From a checkpoint of a small audio frame classifier.
Data: trained on synthesised sound scenes: up to three everyday sounds over a background, 26041 training examples, 67.8 epochs.
Rows from block 5, named by matrix and row number. Rows with one number belong to one channel. Each number is 500 + 50 x the weight over the matrix's rms, rounded and kept within 0 to 999. All counts start at 0. Numbers have three digits each.
# filt: filter width-3 conv (model.blocks.5.filt.weight, 384x384x3), inputs 276-298, a 3 kernel for each
# gate: gate width-3 conv (model.blocks.5.gate.weight, 384x384x3), inputs 276-298, a 3 kernel for each
filt.29:562550551560519550538567529542445460401514567453518596507512411510498490373512560506503538596537452495528514530453408479518541546482502472552465615536547550496501503510521540494487477561516485474460524490516
filt.30:517543466430476465499533540482525539546612641580602537510558530427497530552516468491512517556477481464500499558528452428460493533524534546524460527541554539450431449377494530509506532498531425431387467403494
filt.31:463487565494577540531501505435499532546499433519506567585558559542447495433477572561562476553543541477574483429442483436498466515549504499520454601488613498513505469524608518521551512509494534564480531535527
filt.32:440496463474436500506440469522565531489528544521497486517526473403429576460529493506458567418455535536479418530475566520475497450495535568591536587466441390463417621562519513569667475487533457513510527583512
filt.33:592598528550512470490492498548515556556465500510500486461511515497456395497456507560570599496432510463460480440522478412426506612537545500471482456470468440497554504540503544462509456484454521520534547530547
filt.34:393405481512525387478470564513495516545509470390525548523497533530448493472440452447479428450467436446561540490505470461525425490491483469531561469465457461508524559444452505517470503499523516538518571470452
filt.35:491520481515513524478433442456484520584534550493524524471479448526559492482485516534521464589464351560613459429509502487472506487528587549488547456521497460410469394464553413455392540523549495508540562490399
filt.36:450567470441478461575478556536402470584576507488521446557464457479461475515545517596578448517427455509488534535430482517506476460480500525547510415505401483542562442480516437484464455478463572522419481482469
filt.37:494569574479562558430543569503511488492544590484496512528504532479441431487508536470536471459443493498536493465472548542490503501505572500443522490387521514547590434519557444468471441447470524558529503531576
filt.38:504550498556511503499483441524535561531465442435441506586542504592459460506505500512505547417431421464525531621562504562520541470501470421527477501500513564537448468468551391472500414470437502566570513507518
filt.39:484545428558500569526533513483511514567423381488424441450513484549546576624525473480534508368489422449438427558521544418450479437472460464484495427509446474462462563553549539615521497482520582488460516553521
filt.40:524505507470410429522558464560564591443526504494499461537494518516592516489480481471484468524561544485515484639503526526420533535546600413455509485601646498537544476536464626573507485529482503506454494552543
filt.41:442490429491581601498495495483544453558592555602549594523502400513565482588512539515458459446475468538531479515462482492530512477501504404425462462483418553568497465452481553600537506502456516469448439444490
filt.42:426458413479514562479530496539507426493542551543576526563512461594536503451458448592542484460518477528546530416461503524480480515443473484485446452511391538547514537572513477488380546517599493495533524558517
filt.43:537471412509548465534528453452497435581509505553533538575501593543567487564498352447479558604556470493487506470494483536486440473539470540586393527574483506567531551504552527497446520430479510572503549548528
filt.44:478373401465398592493407484536529536460461488459390528542476539524467606440410545516615573439429475483496582551635560419484535487473467514439521539537509473487572502446486411458554531561484480561513606456525
filt.45:518503518540457442444458473476542543460408521421523466509472477477471510393418477486512477455598451540462449564532558511524504606501431449523576455508523419425447585545533522494527495408457524530441462445473
filt.46:423519494522480562492532520408527531529521498512461443506564504481529445444487381509537536475522465447515518504504435548478569542559525502498458548570482433500454397512518505493450493438539375512453559528394
filt.47:623492537545523516469500510508482509574528520452499465469512540509518440494484530450500570546495564486496494530495450442543537472473501533518546571477483506600519574508487481541467486549446490574470421341415
filt.48:488535413450501438498483504573561546439517515447385486466598608480451522518542543441512493492488465500592578443528525537528484437453414488490506417414452415500521521428429484494482496519554476533513586582557
filt.49:519536522503464492583481490522519547449498494472477554541534528589533531548546495565576609502541446487485438573585516476491594601595627491528498638473538533538593496409488478493514467508482410469507521507404
filt.50:606505492439530469573539441427501587502527532500523485566559517481449470515493476524464548570523507511555528424452515494466409557534589430473556515385385451502467512437498413510520465525485512469462509592506
filt.51:577591509548555426505527494575536457452385454526495455521502453544460418500548451493493513645568579547583484552558506487503464451375458499529523542531505580574548502445492444401554426517549376521589556549460
filt.52:475475452504536568554435409473494394513559536554472370489509434606485454544508450434543515407444398544506561538469512449450418483535456440452492542490530537558617500631526486513470536525547500506503531461502
filt.53:489485531522599607507507533504397502505475437462449448515510442418428450447510526476526452575506484454491489401491404585572494545551573515559416524456525503506491427543510517563577414509406549541535425512459
filt.54:531546612479515489539583580516530526472513540518587534452471463517394437419448428582524531573547577660550538455498469489524485491483454508496470513520585531542499409446410457459421581587589490419445490427473
filt.55:616532595441526465528475451434385435436577563529525451555504522464575464561508587500585586519519629498553536516482474548525527565512477519544596495537498469480463483494514474473467480625527457441498479536523
filt.56:589451435471496481532504568543562522482543567481514567496517473474533406528483562427443455472570504548589565341437442458534472474513461403525433579414453565455437569464459499527494519478529460429434444391436
filt.57:492514503503508603486558502482451505615567565562512470502535541497485486490452496506489418514447485536546509510489462533547474627520485426523406495581520514559519491561524443458503570497505547529559474469534
filt.58:473408442542541519532523570588557496519539516410444393433472517488478487481442455566553416461402418460464500482555523531564505432454451438472439485447440479532511485460469430405379525492542460477574484518496
filt.59:517521565451427428479465510529548599539523460459486520402507517508403499580519535520559547444536563491452461453394486488477514463480455492468557475535442617507522522490598454445532504451490516407502513491521
filt.60:494535525546477505511478513485450517454552580430439482475395395443477453471531600565547585603534533549510507488475458442498435499485524524460489550553530470384474463451480553542542541415541412523500549577474
filt.61:537499515449447385562451425511469442552544513477515541460463542483538452553554494572546510536533624567532536563567511543531548505492512605538550446469557501542503469525468510522524551571510560517487469564529
filt.62:535521537513500460510506538456484476524430575403504562499516547512540520498517443518506536528474417440508590456439531500480515579496488540549546551595525521518544486505419492467440432482585532559578482445510
filt.63:491521450497482456471509534537476515474448525565518501518523521601414517562478483539547496455486461472531481551527502542476444590468431463525508523450454595574594555468526551542503534523501509491448531518560
filt.64:507463476553583579432431443460470423483517496500458461517527463435507615444445469438600591584580512519495501515476431537528611459432491556463511461457428525479527430463458571546565465484537647604571472496509
filt.65:469466354470448494457498447456485495464429429540568539623528611566513460376550508421484448599542520499466455402416423429434525441454520594538516512520556443516478584601584463476457548485512468491493470475417
filt.66:508546438506448404500447465559520493549542483512565554494468467529465522592498530498440421550602556534503510426474452473489447630562569451557569486437552487454445622566601437470458414423425480472486503451456
filt.67:496565559402521530490478517463496490475491554492488535553583460504464463438556530519447490451399513490507492435484495469502521503477508498607552532437555427526507474484521521484514354516501524490485528490484
filt.68:426506408538596503463469457472543588466522560445472459490428424535518450511475445552471510461462603399467441472604554503489535520541595435436450507472564473435487451496534405479463506490435342436547560532438
filt.69:530580579550472581465372442419485411465436424508458518499520441506491456488476610498541507515539467555522436525452392451439521548516491595538482605454517489519506569557584418505579502508581521491428523533582
filt.70:539554396586556514520551572537466528517515471545530548449483457575516499563541527541482487507469511568516456516486408442564518436471472448524493499558525518545578453482576521453436569571526495558455505470442
filt.71:529474415479450496527515474475541531489517538573471521489483436464481456538478519454541494433523458552535462484473408531477509618607564450538474579420478488489458477472533468476488490503491542495538548532471
filt.72:488482539526544537430528497625585601541489542429407480468473523448551435515499501524573501509553463459529490434488494524488472465541562476440433484420427480508567515521464493553527446469504545530493459422518
filt.73:499529516446393358476517498515606593502507585576509541493489480390469499481428340540477410531479525550593598555493470543462516421480457451502578468551568491446494497497459474469484551529515411407449453534437
filt.74:513545466428497447492530579430527552507477457576559519457473571542483531554542548480491512528479514447462501513452528494547474451425579482448412517500597455490593376448460476499475452555446445442507555634500
filt.75:535528601427516534541580532549569538573536523539567613486542512466496460537509468502418440440527546480441576528473449478560586561596546465430478551520481605509544519559491532532574471510438559562526511475469
filt.76:574548537540511535565568556521449521481490427620420417512536494428515506423570483495500425513483428501474459498478489514499427510472591515447549450481509455555415534531641509557437496503482489405513506508536
filt.77:433478489464432478479479495489532412486535579478539458459411545582570620527504448504508491509476518479459497536465551552532579538560640452554506474546567472490445523523523548499512500561482524484387539488527
filt.78:550463577521407461529496501474486521477561480448473477538511436448498562539492501609530551522484462482540502403455543596409477553456514539519478477486585480528513552496532525536499565497550532385547561495481
filt.79:459475428550586561529576655523584528539506536554523462623474496435508459382462557479493546559532493513470443488547587474514492477514521457487552617438426530533558525535479547498494511417545484540488453518543
filt.80:555479508490566536411449477563517612513488395509521526526490525479542535522486514470422470512479464431495547503576565508491497502462442527545434500526491473454429397455461497453477472462567547516460462508493
filt.81:496484509469423465547476514446484456443425405504524452478505483412526456437640500493524516449425442506472501502563481495526447475441478514499489550471576569487500408475492529508511500596505492452463571491573
filt.82:569507460419400504513488566487490509436507610529605562492460472439490477504448506513444487557495507560502518484533512434489533519519532473469542546529465544432450487521442477512452546494472431491493518546551
filt.83:505511491483530530470493487509458449461397489499500524493579533510541450340578572501405604553537476506450410499504472503506449490451501501562520516530452478500599429456421508494390454548610566501384517545500
filt.84:572481546445428425519514524578476520507573542475554519428385402445498421509498499557525584407432477509485503602554497478548551430423531511529541510502533425481502473552465561526586410413450454509470436563615
filt.85:503516493524512505558545571550509550502460602561538513452431547483440528581508597580489598553496519523569534518563569406518551477551503435538473497504355545444556563558540581470464480461626456391533552508420
filt.86:485412527470493500481479513453484480577555519533537524402430452539370443485391459428503559569570591459453457534576582611502450496451552504487450532529454420452542466514537570487495437474535488490542476585458
filt.87:544459461522475448502469495517599479502515458464470457471520484495472443531483498528537514532543461584460351496503556575442523518506486479488501574495469565494537523475578486458539510510482429398479516520519
filt.88:458470479476468448503513445446465473426427438483444447462513504524463421467499549535483442448529406467481564492538457504508548575537513578505443517520527559554565459443512501478464503496534580531507444462518
filt.89:396431519598491523491540576453500466523484564555486555525465479648522573426471554468499514507513435516577559447474363562525489414436483504527483480504485433492437496482448562513501454541520506454456558551523
filt.90:506665443528558519518548546632481559569536461545507429427522501438411546512542509597509545487580571496490504480485547496574553399416416396639595513657363574466436374496471486540521483466474530511552496466526
filt.91:495500527495521510528550573523463458498496493461420508540500463448484426532508554501450415503480440423424571512530483602503545519512483466483537469446449437537504455498564542557559544520492564579631635506490
filt.92:534499504558550603569459517506468480505418414529483519522488645483501480554564546499570487402541584484474440411397426518502485486550565494535587472507562504510504568418460528552523513467473514445411487468538
filt.93:504534502587581632527559523522523470518483453483401390527504422507553503378511435483499511490433429530482509555536417506521518493462526494486470434497501485539526525519515499556518441494521537502498464446490
filt.94:649572488445492511457440432484505587530453434501535446407352398451438578470460529448579473438472508454465432534515563471450537439426484463490509458470481518475432553511555487486526580555461500515530539503482
filt.95:467448443465502567472469488554487485528566494494638565537466531469562487499494466536422418498437587541526508506518556450514406467517463526452558549427434468413535469529510558588565425469513493553484456423518
filt.96:464449432515495509432485497531444445490424409392421358468479506444523564478394459491450409438473455580567496568525431465480540536558578511486397564484484560522575339394523492490460525479484445486452537470379
filt.97:504452528615515471501449494564481496554561492552515524524486441543545649509504636511470570573604536442437436596541484539568457513403564509459538477472413559532584503429521473440478568493492509509501476535570
filt.98:569564448464476469513495485477471436560562459563512441499484533492513487448493468538510580568456416493563562409508534386464448460499468523492583491491487564461497480535523504501514563468559538492493500530541
filt.99:412419458437497486547523464457534590527615439495463398529451478518580553568478510565484515441494429495518469532502426525509456508482568503498420477443486427471554443369453513535640499523549569549523506482465
filt.100:457507488483563521495442458542529546481483476490551487575565566483495432621512521544482530519429531508457518498523527470458377459442404482478488523489461410419438503441474528475634529547523600619543470467500
filt.101:377407331498475518518470574479530487578595532461461380507481489541506499448551512384459488501512432524507483456550479610563558460461499522460479456524405526475479501456444534438551535517575569563543478541533
filt.102:557485473461479465528570567420486383537492547550539642499503510579562574489520517550425508501560497498441496497437481471454382435539475513554577414549493469422428479576511588566548560469528462517525464543534
filt.103:601492519571537628530506438472498467537518537440495596469378419452518520516555553464504500527521472421427423503516569473513471524493568475522521437499480448448463454621616528526456510548532504473541495483528
filt.104:552554533536555462546514441496494475427383462506451494541462389466489463571521451400480490511483563485501496485561565468481503536509436563554533517549523558519499510521543529612481478491462448554601589483476
filt.105:549599601540452410431504483416493496452504582500580528474498513576561487500552458456513605482516582517528488534520527563489496532551621421449634431512580394495504505454529417464549529514499511469427513496568
filt.106:496437397449529535472473508538481495522554420491522570525514528518532522504443520475446506454451559422493476440459471501530535511548451453413465480457466462444474506502422564500559475534482444555495473467532
filt.107:506432514520417469531437471466489463490436501570502473533537462587412562552450494535462553549450499519481550527452492490487521487540447491562523424620492508462473630422456580398430501470500535430505591467473
filt.108:508532511467458481532606539419453395559591571589533553489499438460385406470503513531457575480424473560622574475500444505496504498548547554481471473533526482484487449494536533464402470493532521521525478460442
filt.109:551554539485549557569557512439527597473550477460450478498506450519515613519500547436518554397456448550529437470504547511582494467515603389457581483413535437456468577525537593513599444457426509508524478525548
filt.110:515529506474456465556506482532556581490444500465515487530486483508506462476463518455479427485508513417470532549592556472462485528553482413473532510533549539475559381435455488510501491456546466469454468505472
filt.111:427444483475470406410450492402481444500496604530521492499469429432514573523578465450543490487536536552522484480447407408522480397492489547492582513568516472515519520485452409454389496487510502486447510482596
filt.112:399566521437507479492447520524450432493419392571482494478468505485479497453494456446462506529419448504514472565556546546494511546493411556575576594491448445569581574498517417420454490478558447476531438425524
filt.113:498482441419442534493495477570519545527423434441470475563476591464508491445455457484572502517515539548487476532473494440472463469503438529482459452379477448498474508508504504547478419504500448492465471520538
filt.114:484516561541505522521527470455457453517508439480491484492480495487399407439495507487465501568470590478488473534501458414388376429477519483540524476560488489436457482510393461447470476547633439446447545503488
filt.115:439483565573528504506463495524560566517518505473540503471490542538529447439518474484432558411381484483522489457508516533558493494465459500500461510552575464475477528554423458456428445430453503534446444466463
filt.116:557495444461536440551545508468621536529487560423502449454532490416510533597531436577473547472398453516523484583455533539580535526460424442505473505546545542496503456492412412470453473479475474455522582544459
filt.117:603615558472493521510479560536483598599655567401453496545556562434445399504506492490498500490474502518440471497451418478520587562530480549571540573476456410443538424423445481506444617625563431385460451467384
filt.118:531518575460472479510509435332447486461454449494537551523541448492466586507486570413475422443556540565503566502461473546538544439479527439456426463559433512461526482407471459454561496468413480462467453403452
filt.119:514581482445470479476472448515520510578451483494511499515398476470532498325558455549445422472521508442433569519500485484485524500459446512454473469509547519560483531525515427500514519564465580427473453648482
gate.29:480502558553520497592502517459520493445514520445463521379453436551587405455555505436448460505490483529523499405503451463549552531578514527401405549528627438455523470550446467427413489480507455515508551497489
gate.30:520493539461399508564525542551495514575510587559499614521541518512534500514583561616561588485468486436475495521472465512537589442392443542599666542497464497442462485474462409402415516506517483556546372394470
gate.31:573564479429471563483472486502477440608527506508503532461491455440425458513550625464472465474538561474508556469425425439506498581571530598430501511497448530555517473508596450455409439443373434453487492536420
gate.32:497540504457504528518479466552500443601500558472445489545539618487529421435494551505512525579483447547571594418465440522552622529528398498459455587531555387418444549495452442460539457499448557531474440429478
gate.33:581467450434532462532489531552536576512433566459582591565461542399623454419541461608517586506442481539599548434490464477458462460509504501344448376342539477525514558506474525537499467485404484693623452546565
gate.34:489553568509480547460506443551538481451445488446560506408536599510446441434441439542513584459518518539501501492416512489507469484421461472476542379552565524428469445546487445483490537430534603479458547511470
gate.35:494562598521528464516436487552556452525463565528519447530477480573495512549439430399452550595514446512530511484503459508482530589455495473476506517483525571500476532453488559483424470521488582550610544473481
gate.36:400445544490579486532535533480450486483432408445552470543635469464486531521514493535550451469492605420505547541502519476498455547503475564475542580478568457525494509448508426437539437525481524507470544463562
gate.37:311449436507506489568534545538499498572536490482522517470482451379466514432455426455518580500576470488457440463433455448415473440442367421490512589502560523462458505525478422415532451478473523571596484501466
gate.38:541507499500500502534483534477544435464545508471485501424505464477555552455550562515571499495482509594534562528554587553545507535506516562431445646558496412516526465475578515451532520524506504533457434468540
gate.39:513534503470471486477530538549533534545551532501433413496497351517429413575544497407384420476570490485554545448418431436551613493502456511517519498541423543546438493509524583470445461419448481498576447489489
gate.40:451386509428636532476500563546549512549559405441531537504467521451491394520470443474539375458401464471551521435460431513591595537579596513503541432478463476478550561536505491460485475483461520482450416456484
gate.41:619520505517489462466476450586567585486496461493467322443406447439536443494525548474473468471520517502500568498448373441511435564499523452534499473465488529602585523467493435471422578483506473505513517500400
gate.42:552530514488546499533478586460445365533572587417412367486555598589478465496456463555481494488469495433563443492396410426474578448546455528447526545470431556494571382429463487457531537559515486501510483476405
gate.43:446506483498494560444477450425502433483501550504580592500555502618483455487430438523524501464500502460474522483479405506423458496597521478501495603538460540531502492496574447458371438475502505511505458487531
gate.44:489481456554478556424421473477526523511581550373420548454537508570481514541501503474574593505513509481546468544474457459461380465479385455507500523525528615542498477497452481468548597469483489495505490430539
gate.45:439511418542546619475497522451549482528501508522531419517503519531568424533588582578518556458479528593532499421456439495501523418507519475459576479510515525559549430447438468531424507555532621564543530507450
gate.46:564482518456554483457475493466550494413443492515484490438577549555444518520435484456502535544603535562474463403385537458435472480606490377542433445539505488498457636553497550490514470460457514530614526430494
gate.47:456558638466465491471556524566452521611510466487448471493480563522509386468520524495522575506536608489522446527473566498553501531538516544469477395464552509492533464412525426478579465442544496462534398467497
gate.48:483465522517549511453530541462487434546519508515534551509448457477549508440542471436507526426427483543560543484488481457428449452463508466516531563576566572557466420497489504525519428475516505481497445459494
gate.49:477539550509487501461518510452490466536524536530540435444501532453465490499529493437490535493508549501553393549505472532529586520555548525591520401476486344429455460484475478545536393412496572554525533513503
gate.50:519524508423504374501554577554460475515495583462531574445486445474522389452515451448542474529495519512508568477500511600558517507506481539508497417498501475483442479406446373404417439517615527505576516535594
gate.51:499561491496524505472532539434456499651516551486518491512456522421446440557482510532483464494501483487529593450427354422449542492561598497397419489465404550528475527527428558530466558523467465555632521516512
gate.52:408417550538532557567491517463588573538504520528472519484606585628622568450420479503542518559588522472449492467434454450368462427478532536566450491451490409484531490558503497468442520505505536489546537532450
gate.53:559476446449429349439452489502509507389396448472552504549510514543562580461455421498501494492505575561533443491447461529533507512469520471483447419416539519509495564476453539422488537555527489494485499533451
gate.54:472509597476482440477547548480499464473511513532493459461534630458532626450533441384517456523525453481499496492580573488509512529515526438452506552507539502490512521469455504533531536587589468511498467504522
gate.55:484572500486534582441473464452458511506518452450469479548522482563473527503531523492519480504490515497432475377425427472515469485476506484544551476493460439383435458441452430399462465523531393476408408558577
gate.56:462430725487489476478436419541563444512487442582539495561553488542500360540521436550525498524508461495523463502535394525456454446432388404429397542495416477459515497469525508443505571543487549457495520498438
gate.57:523533551445419545505441480494480502495482510538492531535492458458518561426556412476613503489527481505571512439448444552482513485419511519484513473376574421536479446448488528509481520506478577547456635590479
gate.58:466457447520558453536541519465523504448424443571575515510500600576506446452474472552527462530466516424485548483492437467470484443513530442381503637539605427501426450465533586505562421466428456531536479375466
gate.59:442508517434477398512529536546515526435509488490452434523523502477459475410455497493493488463487502491449510431464484478508430535515516466450535555515587538440453469449406487552461546491525519517503553482472
gate.60:441487484425468458503496488538539509605525524478431394495462469462504555540519493539496434520498505475553677450460462493462416559528506548508556590514451465508537615595381474525441435521473505502454425494617
gate.61:561440590475476531476530568491484523543463495474476522443496522440498506446430479517416436569455481481533442447451418577553587470435452432439435636507577508483507525505551427436500496498419562561547452560580
gate.62:534521444498495493507580532443526497528512490532469451517481500574508596481540561454540606510504535584453495496494468513472503457449406531515606486577574519481479516568506513549553599585500478482490472488462
gate.63:484491454416496503487491528426515499553576515387567549532523537420551403436436414489442396459511460496508549491451450499538570508463432502488479553500476408515463502494459500492425593539509538458517481495441
gate.64:526433409507473504517466479509467498613535603410509548522489477508464413393467483539532451476521554476489507528489470483493492526510515477502477559497610550522552484495501555512480501515521541528543384523512
gate.65:514485552503493436492467512493448500529493479513568596526547576653544561398453494588494553529569596579500452446518574517448512421465494491540498447468514495485552433483481486528619417443424510504530436476498
gate.66:478446456432441499444505499403482490529444500462467474486542537501563493378410345515579492503537524496474516445453460519502517557508531551539498473536474479428433476486546487470440506543505567526491433473494
gate.67:529569497430542454543485431591574472445524466462608620483491512452545438435471532483434404528462537512522459544430515424473402466500501446503563516426561403471351552619522591508503497551448492543519453559544
gate.68:535554658419485461587582557422411455495509487558490507526547616513455534539596621444502518511421449530476532376424470376488516417516491495421466503402412479503552447539483575500547501466430533538557484474498
gate.69:513552534487388495444550451490527528535481489503485494506499473452532446496453369568503507424509535515526482544409431564488523548535543438539588510575525554503507467532501486552486591481459461445437511450372
gate.70:524556503524567598524557465551533537470465475537510471487495507567508419537456428506478456499489417439519513498477406470460473453452497439440429523434560564486463542512449425465458564512530465396460524464444
gate.71:546590483500487414470502558464608517505503557634627471534550594483490386523544533506383434567480526530531539401400427502507545392491515460420444516417534494510560475522609508564490436458452431431434483481507
gate.72:518494536519491479487493444529526511485540514446479561533561626471515535514511540503520540510511453533453511516466530526443554453499506413476475565560566453486521511521473474500441499550527426471543527519457
gate.73:534559451517534570442485510548477473456471485442505526340419379513542498575453572521526476552507592465515538528495522477445494470490521491473425498495584502576521446445565570428433387415415467475437551482526
gate.74:491501472450461411535473525520479546508610501558576486478474508451515566490454524521565503473486483526550443454461587559535472477552569486481448340428552487525574459478471486499465544509468460472492491597530
gate.75:526471567532497416521533543525524525475459469465524418582571530491453502464449385408434444496458524430477542444524535525468481482526521555526524550559572473491497603493569449468504486482604524534506417434425
gate.76:545482337429449390415409498549532592539500486495420546426422503475486580513394384454489462535512633509490561480498492511532478537393541565455518538535476443456565518525449537495504574507417527519572577475388
gate.77:516517602483457488480459390481537499421455455474461459433454543512539531514514482483512488452479541561564487524419399533456476530435530534596592454486510517483479441466492484507530418472523530484447391470444
gate.78:396570489510464435477543541575518434496535495439505426462484525405516450463502468475557588400550545560489455540491443426474471569506496451527469506543489499499472541438397503469475577541460471519424460549500
gate.79:524546517568499500491530565430456521578475476469537446453477497469503480430472490459473475495452558474436470412503442511447414488458465482490528524451538537536528507518558563449507337440445519529542467487552
gate.80:522432539536462500542489514495500537479553449569588445432393417567384513531422517473468456437472604533449495556468500468470528487423462551448465479497474487484476522427595496418440448443492475457552537484458
gate.81:490570476529483464467522514452557480511438482494461412468533455494449514463463463498478470484525540499471444464492448445496463497663539545427408392553465517520544510538480533451521469444527497556445508491543
gate.82:449494508557520464609466448524554521381474454514567422434480517477509575589563384475506450419503495479457399502502544472511543478473578368489450445554576491524483552526463484513532491509482503421442490528465
gate.83:484541501466528584584569550468442432517519508456400477478501513432541457435513473520555667533498457435451448466492449488504491540552490486458589518477428517434510550460424500592515502559541489538487420471608
gate.84:511484472525551593449468544617538582571534583495489455575576576543475452466407416506510539502519441504537593400511436572545462495490435484516560529586410437474458490506464531506429404513488598576597443468381
gate.85:469561415527538575471483458480485523540511557574392444510368470468416595533465503495479609542515513510524536459514639443528497433485503457584545525538480502509534572456494574472534483486493477525496546542400
gate.86:476435598488489433520526525602448555499518450426433458532491452487436460525501499441430486571565495554449476493488473532402418542478507473513485556530530548505416423516539456468481449432520518602571517491516
gate.87:525464428654453472534448475504463476572517471570492536535512546543514540557408387423562558468479377628520477520454473578520518487381404502498447500466451503502537485423499491429453518510434591497593553483596
gate.88:503529442518463491520531514530555491539573533491488601424512412613512446531492497489534562503510427467503503491498460505485546468429428552471460463497490526456438488507611446442487467516557557436466499523515
gate.89:469563600486510639478443494471457457543513498513486619578502576542521470429479501474491545467399402493486500542501581532485452480432466569486502564539503412432448488468500543472473521585610509466542494489483
gate.90:481508422461471563516402505440543508475442575472486525542546481379604469466456529400552514518499548481513544457512456613460536487496447625428449523536436470452478509524511482560550495463466518563504381530547
gate.91:496577526577607584461401499432489494495495568417444487577521570523580619471484514542603493689571506521536423542549476447468441503561531423402456552515647475450509505504498545550522442499481445494470494488515
gate.92:483544515548557509449464512505528536467438502468531562505491408463478395469507475454475436597548576453528588496440440397458504520469376542556451519556537503541501485503564515535583496413358537521452531476394
gate.93:385489390560505530581464557548523496513551617438510483437468435458472408484478567460445500504568503472505516467419485600594618449459442441480482401409443503415427415485460515507461470461427547552535373490526
gate.94:580556384524496537471429417482430501530474450523520518595487539499561544424381394496425487478537581487489498490499434460555474464505452536517502519477366560438421606551491543527542459475454513529449560552497
gate.95:570402495463480436515562531465588459480462520444400554477524545498423489480516435459505514429559462496509542509550449418488490510464507476529473531447441451493463549506634434498528453473464518498535484498539
gate.96:584466490568489450474530476406445444476494508528558459546485482436494526485468505441525546503494475583519527382377443554518486488513463457498480343489460440411385538582460440498372451518486512563605486532575
gate.97:486495497494520493487535484432541482546504454399450482452514528632543452432504525457436452532582568452509498567503512526538523443533429482454557516532493473536590487503506538465522525404498481428407460530511
gate.98:553495494421453420467531573383397444535484444598510505454337400538571540440536521520532554543485576462460433407515465502560456492465507513466465451402613535554553533493580484484551455532544559528467444521547
gate.99:598571551546495506469465384514470382404483429450538455525454521495510525512501526487501552587624504547541578508499497514532507518562527467510500490588599511487453605565505519483529466495495502442496496522525
gate.100:396454511379434393479499512409525425496501588517473565504482465571469501472538512396534468606576538535511502522454338458439641502515517509496554468564480474466509466459462458509437416428430481451537502542502
gate.101:577470474527541577497451465546523525559503500491482448446481472523525480487500492515555531519519599496561536572511562549532495473530513481462409484519522542460474551495509528527595496536524478527506445514480
gate.102:484411470426488375503570548366447502527557476641539491538457453568578601524533571494421515463401452577496427400428423550572638415444558563582543579601515500494480450476373555502528369454545494541536557509364
gate.103:501538495587575495406426389466514429534513494486488552505522437445434492560506401422458474454500548504499452535486471525414414486531481479512554593619522530503505523533555445427452482481503508405452452507459
gate.104:469429373504493450548523494549440417421537521600529510607452420467556560420545491606561541531470456554522496465431532530504468465466516536522486529401504566548549404497486415448415479457481528516490499506534
gate.105:429484374535545494497472462511495457587508555458445471542494418502432469442468494521514471418479458498548576500462485553467530471512490506552501491480387404373408474540496517451447434516561453488572430537490
gate.106:562429477500506506434464513405475539582500561531390478473431609540521499528500577464483490429450560577506578564386448420447486533436512505507477527495506539566529502420528467450478453455459509437505445418605
gate.107:511464564461495434540454528627456572523494437370512513467522561515636473519538553470422466507443521493561537546549487398440511566521609547427491440403512463478446524486454487468539484405513449600428550527418
gate.108:558570528415487416442452476494476402439485458450541498564587569558524446499538465504518523593551601567547546481492438527551565509494570525527572535484545488503492467442390512473444451481498410490544556554498
gate.109:482590600511500483470443475422497547455523511413421487499525544498426530452527472498472485390490507490431488436438391442568411456498537565472519560490518476538514384480566495526542515520447605522486462394491
gate.110:521414384469491525471455449399512453456444433479470475538445520409423399523478471477489515510489449570566605470547542481544521494538500503421527578419483491513536533471460499442534418543603463575495453528530
gate.111:425453449477471469515535553554557470528453483418495495453450574543483490432474442450406475465464540570470405494542525444506584491510451390557471556504585530463476397479460515524531461500516551564537477492461
gate.112:678447521474490479562514595464496571461532589515440438514519561472460515445518403482448511506425510446397538547501461461572538497509594525530524435518512427379449465490423540522568525514462598524601453451490
gate.113:451464459497524418554590533529462477519496455510585514564547477503531463405379403518549504543403436474454457444473496495512540484490521580573504534531567426463480493434485464493506527449476497512548418398445
gate.114:553519529439471453564570601533528453538539550518527519396407403542447362619557623553547604510487480506465504506490463477488511463499438474454464508525503536492443510471373471408459500487559463530489549520495
gate.115:507533526414515494505469487448487433479462495512488546499504527440390461439485577611544520510550482533592483444483463561511537469425464514514582567477500553567452437423499505451464450440465552542632422466457
gate.116:412495576529471605523533518520483536544462627521459548460440440617617550511492462477486409445609472579562583486527410465413521481482461512517537517407483456573458594460500505505605524491450464517497600485471
gate.117:563502577485453480437432415432505487555518539606536479611534582437449445488520578482518462488453504511500571528617498474470535438494496498552436430499505478484483452456518488548455472466452461432450463595468
gate.118:449509430425451584529472464541529559580500499566514474530537476457510543541573538569518466451459450465485500446450425508530525434439394494468528514544466462446471497510552566553555422449515556493527458521505
gate.119:539528579483482520556512461492472567530430412497520535510490512499578513536536499521551411508478520511430546525522473564500497552551522570511465482421540474383404389467519551510513556514471642612575492511498